A small audio captioner, trained from scratch: decoder activation swiglu, batches of 256.
Rows from block 5 of the audio encoder of a small audio captioner, named by matrix and row number. Rows with one number within an expert belong to one neuron, the router's apart. Each number is 128 + 32 x the weight over its row's rms, rounded and kept within 0 to 255. All counts start at 0. Numbers have three digits each.
After each expert's rows are labels from the 100 clips, of 14848, where the router gives the expert most weight on average: "strongest on" is what is common among them. Only what is clearly more common there than usual is listed. The data: synthesised sound scenes: up to three everyday sounds over a background.
# router: router (encoder.blocks.5.mlp.router.weight, 64x256, trained with AdamW), inputs 128-255
# up: expert up (encoder.blocks.5.mlp.up, 64x128x256), inputs 128-255
# down: expert down (encoder.blocks.5.mlp.down, 64x256x128, transposed), outputs 128-255

# expert 35
router.35:132159079099168143094110081137081118144147103056105135097104082125163150089154079217134169056162118152067097089151158059067134091079087117101083156121155082097142069117154136172102138109128142151143155103099101121126145188151145207163084176153117188158128201131117169143142133152191163081164183170169166118139118131118111130113149146098123137143120059154114162127135152129103181156193
up.0:086076178184197087172145112110176138118174212153146191141158157156122114147117079062149111138109151164154119157116086097114129122097139147122142096136159140125068119146134136141111078106097083109074089100154141147139087199136102145158141132162149142084163122114105132121129180153177147135157063108107069124109155076152071124133108136135124109111140186141187058118143216082132157098084
down.0:165090116139106156121187182150201163142121147131140128084103143128153109092131110133127121107124135103207062088123131129135094091143140194085105125130171139140144064130094145112081157111183105180116126142092133103127137131121115134158126124132158147199108132143177069153114159152121057178153100111149119152137135111017116086113189111132153122068110109138143111165113171152168140135109
up.1:102125059119192184131143120089094182082108150103134156155130176145146162065139137094163137141123110170124144079072137126175063136200111164083116107094101125101159098088127196130186152152116132106101149104061107086135154153126180131106134173136120126101174170115122091101104118177176156144137126105131104104097090092132144110101148093116144128164162182117097126139151147116175149149154
down.1:119100195099105158170173111145140159176116088134177131223142097124155093132064110130154117100111069050115122126124146104121113137154170115161183131153112139140154146100117129113094177111152109177106121112160130025138217142048129136073123143143131120089141168143120097096152119119162055161141106131118131166182134147098101129108137079139138134106147077132134132130143130133109089133124
strongest on: number of sounds: 1; electric buzz; text has "noise"

# expert 11
router.11:127118156123123095187109091111175086123075117062064105112122102135138154097080070174145140093146182100115143082109129125104158204193076131094175161156186161157130089142103111098178143146142102146133093129116120139168046050074129145108158086136085073119099113048066138111126109169138107113148170096129144143180153168123125126128135139088131139140198108144130151081089125116093117134172
up.0:134094162110162180098141131102096162110145144096159151097080138105114125123168144140149091134075061171125153138186163135081099122147168066113104077155141134145117095180174120120117186157152163143085174077097146081119111148134135116113167096131119147126157182133095129197149162134164134151146082121176127113137061130055187145088161082134128109094157111132072166140192086114116063142118
down.0:079116206107072142125134108126099143144118122144128177141154052135150085143069108146109097112084080165120172121152138118107149118150148089102109197170106153081103100119182148137108125139141134178137148129082091079152114142158137149155121146156091127125162110114152168151138064139137101075111161091125027131097145100144073170072192102088161064173082185116110125062146157179117092195183
up.1:147137088155155101136152144148144033142129157133083132139127128046178113153097091124137140133130221150133153106150136125141137172101136128143149087099147123124160136189136147188100086118116081089127109104188154138084147110127135117096145141157152105081210128076125147060141102082148133127170134094151135142127137155142172138141117165125152104140100084154111117103126173193105145116131
down.1:021114119065130125129164146116155119092139119127081101155127075123146139085154090118143135108125182108166174103121117121164118125113094169133130161138079105165076134126090112117128109138119170075160128120162137071118147151145109102159203120119104109131167150129140129141119132125158130172184109129113135075136149115135095124175094125150158161144127110070189136116048133118153162146106
strongest on: thin (high-pass); electric buzz

# expert 53
router.53:144133174097164161154056171128108170090176092125109130128149105147164158117134086191110147124083117189112153086132070086075095161163110060142148166147145117085145114175165108144120086168109128136108080136139093091107112132055133163093079174179125111135075145117105096103111149143137142089136158131142116187156083114115076066086161155179115085095140174054120168105135147135175128154145
up.0:067123178132146106101094146081114092074130063101104100121139119160135136112079148176124165134171173121121165134129135094129176174145103183137111135156106101091134136082151067149121147138105157081129081089107172075101118153167109146146135173106145121125158138136147165149125126131057182138144088125181131157143130093125122132126167150077102178070109140148129084145123198146038116159108
down.0:132109130039105117142110132147126115143152108135080082129097113148101136140156124153165170182112147136174150114161190141110138121101144092067155055110112146130147167124124124154134074130127114160194125115075111108119115160146147152166113100136111135122133150095049124158050145159124106108089095159128143096122120154121191161048076148088146111136158183064086201129073169129104199099107
up.1:166140121171129126107133114114133193129136159120181144128083124122192060084144111066144091167102102147137123085139141131182085106147193112152132054129093152099076078124132106114118128173153049150105221155176222133179100123118128134123087094106090095151107143136112131107139094163113112091090145176201074173167118146099107101074082119104043082170149105076106105136136201132147145134146
down.1:068111148169105139099054136120121137116103127137181176137142114111176115121152129090174120090124139152162125128119166113053104117161125123043154080166149127095100086104166145162113152128124099048088167101133117129119177156112107077126130155145143139136134118141123131141143171044107153117171133067161116121099115090090079123149082147145142182112074106100097156139163141143178086136163
strongest on: applause; stream

# expert 42
router.42:108137103145108161107091084165119120122140143093196083088077121193107064063117140174109114101134158172110090089080095149096156212109081144085132134143163075170149118120146112162103126110134147120119141212107162186148075118169112160138126109131133068127112082108154096145112054159132132106141144135058151164106102081165118153088142154139153106191106159133101082117156071078102175173113
up.0:161126143066125097179140106164134124146174110086085147116131137094143069093137066129116182110162106073190066148152140131151127072124121130124133122135162149157144102096138135119144119099134132066093161152116128162126140154088083126161156096117111066122103112158116195152134103191114052071128148125133133138058160129101076119119105092104128141169167191148105197080117137075155157142135
down.0:158182148059114144120139125113100137119121101119125144174137146102168164158124126130128106116080111124178162107110171073083150065144135168156145087114157125092150153111110167153170081152148110135084092180141110159125094116153141146124069144153161110102167122121067106136152128133152121148090134113180155162156130194109148150155112161106111107085097083097129193129083065131155124105133
up.1:160116081173086145149070108139145165177081131119117070102088139136142137199167143082155160107119179174087175120128138112107112081111086129142109138171199144191169145150178129125116082174138154116106122055098126155096106151201147170158100069186120155017108093098136101143146148160142076068147109091094074133080089152132113066121104122146154130113177157137102123126119099119136153106059
down.1:153155100116172124085110067112094097116113104106156118146162158173145102090146127149121199138132099128049088129171139122107123182096170100183177116137137105095148129173031169133197148131069122165151187075095134174112075113132135084077142118134150144123096115121144051161158177060142092155163072139181163127191141134089125097107128127136107159125142122110164102077149099149128147087115
strongest on: mooing; quiet level; first sound: mooing

# expert 48
router.48:157107081152159128118140114137117155110133130127106102133148080153112149146179093082114131132085112147127085085124149108065134105105119137127096194168110079157148127138172173147091117118089142142181150107111081141113124113080175175130118112155094182092116149109115105105135134133123118108102093188144048139100203177168133180141109168144136117045150163165109112212168104093116132154132
up.0:121146141126139113154113156102126140085105086134152066151103112117153081094096125166167152149171112179087143146135114130087187143129134116104128138146195103118107121139106111118147161211163158105199145143123108150127166165085093136099097096151135100147132137112159167108186121034158162141141178106145131092131127172060140157067109144093099134120150174164103082207137131135135134176077
down.0:196151095134165073143103116112112115117122124093101129055104146132123114115130114110134126091090115094154065084174142158151119199133120114108131174137130154161169151171129121094145111162118105074131126143138107051141202124096145149186115147103130147105135161114096099197148166158111109122150131130123122175131095137167111104189200186134091116128144149079129078077210108141149080137120
up.1:121132154175074106127117185139163058178105143146153130131158155119114152105129145128105156202125162104046088102054107137165130098113059123060146161146115111106096109105099113120114071070195150176113147126149123146196178105149145177126152095088125209157141108112125131107151119129146131074133109139158154109080128153117091134140131113172128124145107137130106168115089150161106120173114
down.1:120151115116121161118181158131068145070108110161174149127100069168121172134113089069140139149161122149105113132182150085131144189151146145135127076128154120118154138164069068201164068100164183140138126126145164081150128133135141109119088119126115149108125131166158059102170061130159109088095057118125147232115103202174163075107187106166174124125166133118119068163126140091156191123125
strongest on: muffled (low-pass); vacuum cleaner

# expert 54
router.54:124093123091117131140114113152125115119125069123096155164115065097134165099167113132071154141137097118098128185108165064076121132086131183105135105109087136138150150118112112107103117120076151105145243088103106146139103102101096129070113154190165134161103091166114151076144099135106119148170078181204100092134133149148141093133080137116169107115124147114157173122085176111175143075137
up.0:116124110093167134172157120145044172112076109130111132121102168149119109120170147086128098156129155128151174139138155127091129147176129178140122150093161076152095121120182111114158115159121058117152096215147128162163223063180094119143189157117129112121112132111110124134136103102142121129118134124104138101091094174144128119115102103114168121075164201129119087205165106142103182139094
down.0:162100080158082144131041091116137130160138103139196099119154119066104125068171087192135099104134146161135052089131134141155119146156139158154176143196165088128159085158100100163104158129114109153130071140147110112185167137148134121126157121132100116153163124143138139184119086057146143121103147139106068120130084106125132156142165125126109117091139217082138118071089185131119079163167
up.1:085164136155164147108136164114085145111115177147105112111151054136114171112153109151109136124139111103167169087149122119118200174125157110120160113104168116140114163138100112121157071138058160180114146138084124102038079175141127158110119110213114140084071088159071121105122111134170164131123081102160074113177187108070150116147152097193103149116124122134163130131162118177161066130127
down.1:179112107104158136091114137136148119150119177132077134123188108103141098137121165116146193119158124124163084082064152100076128065092137139142063143168087119117142106100200109072088181131140129142158084106087132136166121173167103126103083131139159136141100200167141083102146112080091114081108132119096119114073144175124068071186156037127108107112084144124119157152095133092161120190095
strongest on: number of sounds: 1; background: none

# expert 1
router.1:132085150124071189100110112129083125154143095104119145121116191096139106127101150091110095116087141127111148062098153104100151093137146148149133115162156132148114157054151117156096114110101191132103099141123088071111214082145116073121115174108143090069126137186173196119104170167096088140154122120071086114130117150124142111140125130159115143113174113109111131102152138167142129125173
up.0:107114108115137112090123127101126131158144165167160116160129120154158093126169111109099123139093120178113131141149123092166140137094086101063113077215136150120146154102182122167138126136060112111135119125109090088140123126080087066152125160155158118121119148140156160122138151154136155101155196143168073137136150078105116094076143092123142099114116194135184151137133114182103152234151
down.0:183102149122176131103127184162156148096136137171127148108199141116085102120179079163148118115073109061095123159092064134153174157114153130125106132091114104166163149118179156121143107124150070109159109111115138066085186109166143159155194125104135124101100178188165203121092179126082135170065124156158106175205124081122154106143099096143091136069146141176120152101088126120145158120114
up.1:118175162158115124115086137163149146132111205110205130133118165178077091192197133112173184101155145162188087136086083139152105177079186135098130091170124115138115092089165134096168094148142077130138104102133179129138115099148144105127149085155120132106148112102104085102145174098158109106139092109144128148113115094097138060178131095121081130168084115130165121093092164110138147080179
down.1:140125120099144147159126137156190113149123136114127159092172117128085084188149130122106110105104112110183119049091078154137152123090114119183150134114120159162057123119112106117161117133123112102109123096107135088089161140159141203151093165136142140094118126158066162128142100119150151101131184142093161242092136113087089127146063118117196141134056137153127199145061104161145103136131
strongest on: number of sounds: 1; typing; applause

# expert 4
router.4:124123200121180129091151103139080176119086116143084118140074084152133142112138131114054128144109079132155132138134155086135122084144114143160168116151100187075092129109134167134127143082102159132098150168083114143104182079062099166161137120134046071160089115086125156105191153153173156115154099180163086101022151101120107147090090129127121146143121113123160135161131095188148123205144
up.0:138124155059146090125142112101153149137097128113150077143123081084143149109153181168166100126138152098116100121077165071155118108109141139162115115095162217131035141199172118128102153108128162166076119099141103131107102142151170137159129083119105115173099130091117153130120094173093121155134167115091105127143145090098126147114151120141125127150117152159135139143142166131054129200152
down.0:131120159148142089116098107147101154134136123104121099148114156143177125094127152121099119131104105175168207180109119185132109135130055161127144110157194143148151155142128129166146173132123088078102119123041120108062122130079131206181106119130111085093130100152116139086136151137146110157167140134142152119084088084099157124138119190184131164075179121192099091175109153141079131165112
up.1:096178123111134113124158123136183150119136162114113164187123113113099154105149152149130150171171091125096145108124115136161186100140113143138126138143145128134136074127048119165065103138090094216154112093129131149104219136158168186098149134136082097106088135101096118128104112095159125118145112142105081116051138236176092167104174118100128112136144099137162148131157122124077096119130
down.1:096104141081130122136141142177102118130120070127112095161111096183143115139172158062115232103133117124097090131149149087139106140070143162132072154100164125147098111175103142184183095122103115100161138138105125087117078117094170159134121117145128149108142128134121099070118120157074103136117137080118073187138127183129148126077049081119162135134167068164114112089142120114126122176104
strongest on: mains hum; background: none

# expert 39
router.39:164080131124167105054193158096138161139099088091094089163127116182109137133123127112108108167099130146123095134164128117123190185147147157141116120137096121186141159109131089171147108076137091167137108208126106108139175119073049118218145098123083120169089083077164100126125106109128102115173093037156116090159105130136175160155115144138165106099169104131138132138104146175171127123150
up.0:107110150145106139171137172150166180149130159143090124138127139136171048069159160113151121106112058132133152170195116106060158117123137139109110158188082114142119179111105124126100055094103176140102132063092126152082149114143091167156174109100130113135177069090140102151165101145135078192147154161144196149133189164126181131174184127110126144106165135111125135164128138124121106120111
down.0:101152171163131151174138080177138117111127131116137122148124133178040135142113135139124163137157120146150116110112052169108121155101111115166146099182088101116194132140103130064092078114114130086090098118125135081133093102061136131155134111129129126138157121170187121112134122097137202157142118107142071166176165129082192143100120147168097163167081064134083174128129111099210130133131
up.1:141111113045114119127156088100176133182091149121141108135116192148143111123114142135133124117070099131166136121098143188136132100129152113129146255142129175106062169098162173125194159080130117156117095146103126097147137139086128130145084149141164077107105162131146109128085081135177081090103121142151093143108101100134126141088150127137171114090107045142141084113136084179105051089128
down.1:122096104178158093111124146136136161132110137150159129152117069179162114152137153165134079057075121045116127144174145135146078081122140122153168142170146117096060102114114103115148180097051131121128136142081127153111114124098106155126151124135112137041087150126116094164155139168089170153156071075069150130170169107185091109106135130092076120074154174154157141086135116086135136103090
strongest on: number of sounds: 1; quiet level; background: none; typing

# expert 22
router.22:162132139103146084110117065148139098133120134071106089113126103147150118108115151172131103104118140170139058135110134079172178168093170128074131156109123126126136126175077154114175104099114186115191153147117085174164143099116163067184131156169170113191100149144114171148179082095147147097126108093112149130161153177116132155157088092124108153131142095131112059084075089169158134074154
up.0:079115084186093113124124098115135196139098149094127112130159149054133170156108144103158072137097120123136136148142170140098120127140095156112120150116170145066104127078132098094109135152200145073139159155129153157150180130082115074189202100176120088166130114074075169139133088119122159131090131143131165150097129141164120094123127168099092163126124106153100077159108111154153088172045
down.0:073075106113115172149134140125126131154142097104155108069109163142121086075035074124171202181121145113055082158138058132133113145130143114042133193076103110169144109139098066128144127048177103154137063129074091149183127152160140133111165142129153145127172163117106092162148095144129180155138069159081140144173141135133124102139141176126143125155087183109098093122116154127132163116120
up.1:132138173129125149117111122098121085138140076135123134113130141148105153137099121078153099141178157116089128104145129141163120156096088105105111162124134161168143205111138109123190121113129115169111181193134095141152174144194114095087144068125091155136156130197129167124059122134147062134083114048137094126185112140144138161124117155102139078111110150151147081113200050134148105183107
down.1:053083091097128129070117098105121143139126123143152116171124123118120154106110155153175128106114111138107139119155125142112164155156120115093108108139089139169100147180085161082133149106185131143139165159083108146153098097102116115127129132123108120123216080187151217148152082115079120110187102125105173150110120086149107126117068142119126075164123067090180124149174141138152075159089
strongest on: background: none; number of sounds: 1; quiet level

# expert 25
router.25:149180098063136125053102117094115107111147132142130147072099151151134128147086132138117100087125161182125167114088141123135127110158158086106112139164112144113178159130132133088187156087110114180113146140113107158103033167140094150121101108142116138075107166105100177136111127126166175125118123125137136168141164180094138165157089151102141125159165181104082138147074139154133145169130
up.1:153115190110199137094044138192139092134088055151047131148159144108118142174117126114144109151109139104158120114109102133104217156081113099117102127099103101154065146071133096148139102152145117065118143119115157155116074150160191122094109153135091103130167133103129166121139164081127094126101105108126137133090122109094101167142136125154074163141162168118141144103149136146097176095148
down.1:106109126062182109172101092101077132141124160153167168162166090062151052091109172164166131106174102142159126109147074166072102108136113120156087172082099088163112152159121078149195114094100071092103135166135095144099121139161121086127110107132107097146163137105123155141165183147151091187116126143110147132106130165077102105148128188118126123132136207091099101141124094136130123110114
up.2:177114172102118117024102179086112098127134185190111149138212118142130132154113118105107062146135146177124106111107105140109187088114099168186139132136161126125098111097120093076168151136159096182123093102138154111107097123202106149119100085168130112140104125120141065210194145162100101093099187093146146173151132092107119077149118153118098103137094146125119163125097106131096148115154
down.2:111134170177132138195113154121202153100095097125144056139107152192172146097158136168134136111156152146096140159083092114111138161144134091168124135140132107126094058128117135128118130099113089129136145106097125127072225088124117164105142098102133110082106111097054131106128152083064099132153082118129137078169079172173129151148172108179117184140206127045114137128114136097148137120119
strongest on: reverberation; text has "reverberant"; text has "room"; phone ringing

# expert 44
router.44:099110112111185116180124124187140079109133112096157131156119143107164143134129174052158089159150123102148174161120129106094150116117176130113140088165116141122148086073127128059082113117175069093141139103174111132168171125096147127066138129136132184163119074069115126115186116138168098192136101102144132172138111088167172160136141138205133101149128172128107140108097106160139137063139
up.0:077157093172190108089115124162149165159188154146150110116143172115123162105128191106121072180094136129077152141226075184148128097159129149107093175127091157105082102191131117150140047066123106052154111155108146164145135094141167066135151143122129124129156214132130149100102161093172123085091143090140192140101085088113092108114088178107126135132088137140069162107099133140131118101101
down.0:115083149136122136145106101075134124146115075138148179097160087064117109123157172136155161129113174157121069131152094150051143170147164082032172158110111099135137126107138126121143109129057163160153148110104151113081134139159108119154112142143154148105186132110177071137094066119115161157067167132122098102147160103135143138110131088109156097057123113021090059098138160152125178135105
up.1:154119123139142117156122155165111156072119079190176145152096143072111163106115097154118171102165085149144117150081112121119057165095101111136153158113170079144139100140133085119124154102143078153185119117104155136090153090097135151142106130145152135140127136180085117128091133076055125150154124149097134144069132196094076109194127160148158020130090138112154181054113132147125166132124
down.1:140135129075114136141134071143160166083130163147126080105122153059074079130174138142152141162147141143130119117143034106185081142122146121124119143116173111154129107128155172122100160104158095119118189115119150050114136104081119091110122146120157120118110118115156101155152113166124099169094126109130140143160087160178132172106211156173124154147106184082186147143136183124074157138146
strongest on: quiet level; number of sounds: 1; thin (high-pass); background: fire crackling

# expert 36
router.36:130133113123142111120102134095110208160174190180155142219169161140157124121124124143145072162091165153114112122116088147147098081109109132128079117177088133093101145098152166107102127070113107132145162140097111206144126111109083076110146159147127083049154144096140121089148182063141122114050135152180133128143127137154106156079110171168124158156119111070170102125193156180153095084159
up.1:140175125102120173155147126082087068155166122166138162132143098114134121104075161120139189149102132148134122132132092148146101132165166123146097156099095120171136131151132095162149117170167085139068176186139045106192157147140149099129101105085151091153138061090111154140102145007123129098140129098136089138156123112159075117124134107124127153151073136139118087124190186132093101105119
down.1:229144130124145139127151165119096125169138156138151134150105147087080077148141127121151133110073096112151122158121158117166095078103125123081094097141140119158102036116157067097075170137099128151103166097159080095150127107175131112114114140127169103146140098181068104124129088182125134089138108100120120154144174086112106141212120129158134152146104074114150146174106153122161090131120
up.2:114144143141163110133132130125094146118134137124120082141152100102100159142122141176160119132089180112106120108118125093151170140122129187080110090146134121167159119108155080103112117176132150120103102167147179152161111078208155143177104130089095155177145161132056119154106094097128113098124114139159125163163122137056124126122077114147122189105082142135052131114157152072139130203074
down.2:127151101120094139135106121095099101112131096107170167145095147134139150153161151137063185135124189120121100101157097129099139193052158157176100139122123134105113131106139112127127123160145129108107127103140099158175132126124135167125128104144133126130128155143178103164110158185119143171143135184129077140164180185116155152192130186113107124124120123144181128077170148155145132098147
strongest on: coin spinning; church bell; first sound: coin spinning

# expert 9
router.9:115131088136104143106116150138101154083055096138140072136180161131156081143104108117151082178101131173185164120094120090138098128146082117129162113171089117135148107117136131180058132115117134152162150094076111119093113104115090138116063100151114119062157109126129141131139131100145147048134165122152135144156111185110145096161176151133111099168120181151147115142142163116121163145153
up.1:156126152086109107143203117106066164153098122132097124145137162135119099070112125121113108149146048136173087139132088107171126168105152161101210170209137119107122141091069127142136150135145164144183109160154161090143186153140130162091091198150121178167135135065166142187134106103148168092167136100129109128156092133093071178093114150138163113108135081104203104122167110145124106147136
down.1:141094171123089107113105110116155120124120108159139193070130087144093123120136128084095092149132148160169070080061114108148134226160157136123176076145117096058110164144117076082114162157123068138088150124073163125165116113121111165110153106155141130079099116133134084095134165149140135150145155148145179111096089090099163124194123113143171147130125145132105122119171128052148119141092
up.2:108118096173175173167152163130135105116099136184110108096157062108080087134120146137116157107105116106094200088201152145105093041118131144139063121153148116140106133075104150125147175106185126135099137146175129148166107096124125122098170064110164201132126129127206089150142140107143170108099117138164142145137145108115129150119122134087093131118129067134160105174187114130119094120141
down.2:164141061154111163161078165106065133146135139144082175176138131124106142093074146108146147119128131087098174106199114095126113146163072115085085163146067169172135117102089131128078164107152149126184078135145169142133118110096105139136120120126140123152127139128145157139118145128128124192134134072153095173132116152128132096106078159130104111093183093156127043150156094110155149113141
strongest on: coin spinning; helicopter

# expert 62
router.62:144148084107152138109150140096078111108141188156175098124116121135132139169134110102212153169145143185084123136113135138111093072142128182110126134127113096127086118183121169149170124057146142139133126166136121087135124128122178136091141053143119133093113160165184145086087096183151168075048132157116119150122173116095129090135141191147157144111111111144153114135164143152130155136179
up.0:108141158163099146172177118098151134123099099147179153105106117119159158078108150110178157187170091056109103084135134119154137092182137155146119154073152164145169075158116131137129122106168137125118162162179115074127184141130071044087108156143118149165110110128113121108131154101166117126072141089135106134165063155141062106096089177133096190129136117078142164167192078107120126161137
down.0:101030182108124123163119155134147100082127135127083100106173137131102167066129119100134088152122176168191156099139154134093181129194129162101159054119170125093116113101119087104116099122117168100140122119075138126155099148110129107115096143108138122110117144164089125108152136174129114083176147134126096122132175098190126152107149115119081133093183184170135110154107116112153167109154
up.1:166123092107108114139134199199192160120118102129099124067155091077116113121182142172170120093079153209153131148107088165081119126199101084099120070124087125138171102124147166127141151066123096122150091109182104071091132131170172180174156144107119127120139101120142107100165151187129114163128161066117111117168126113080181122129116131120124136095176151151088085072082084131103139143064
down.1:118144180109067080151137087194166155140099125122156104092153174112126140118152127120100122136133121084116086129070119121015112148084064105175138191131134135090121136113166178128203180168171146166126122123117125142078118077168129174115173137116111125088128124116094111192162128118113184116147096121155152197076191114133087114144126085180125144109114065157128196187115085190131126135154
strongest on: wind

# expert 47
router.47:176128122122176118125201112126112157121138129061117089114121108181143123123112094142128103155074146186068095096081110099109138142169102163108142119146109089079115131150139138138150107080127167125129121105179104155102081126156139142125089124172151134130101171127128203104110089141202134140089121110189069156155184149155149151142145150150159192156119107067129144177134166102123087151168
up.0:088124199132078071103177183119137055163115099185080122127085153151154166153140159050169149081121127134100101177165132160142156161138147154139096128145092129155159115114191116133094133138128178091111127076183092086099164184125119105100108134079153138068154131127142088130198150167145111147097181061118202054160107108163134104147117159130137167089154084139109153158075113142167122133084
down.0:165155100126120153116173137170102162139107140131102145099147143083131176084122110129133108090112146086125115147208095129141132173172150145196137130126197150115142128145144099103134106171100120132083158106084097071121039135128148137126109124122119114120112184116189131154097099162133118099152122118108133159136080137151141172141130147087117161153172149098133110098130168122118120057093
up.1:157174120128152116132160198139118079087083184163078075148102174146097103197127115133171094136076143175152115135172105138104097148089158127191140150119113097150130184082172121111144095125176112170142152083060128102109114150083162137208180127188118122084131146148115111172101105056157139066109131135122108086136051082127089109146165079153144210114115110113095125146107147175089088082107
down.1:120114158156144111100192154200162106097088111085080118152111160114186121101168099093155138136092151130149108148136141119188130098095080094148074167119095112137124142061091184055076127106135124083129119118109119148143129139111144135123116121160094118151141106140169179034103109126117173107132121155182151064119202108153075115187145067128059131105157163119150155156098133163123138145184
strongest on: vacuum cleaner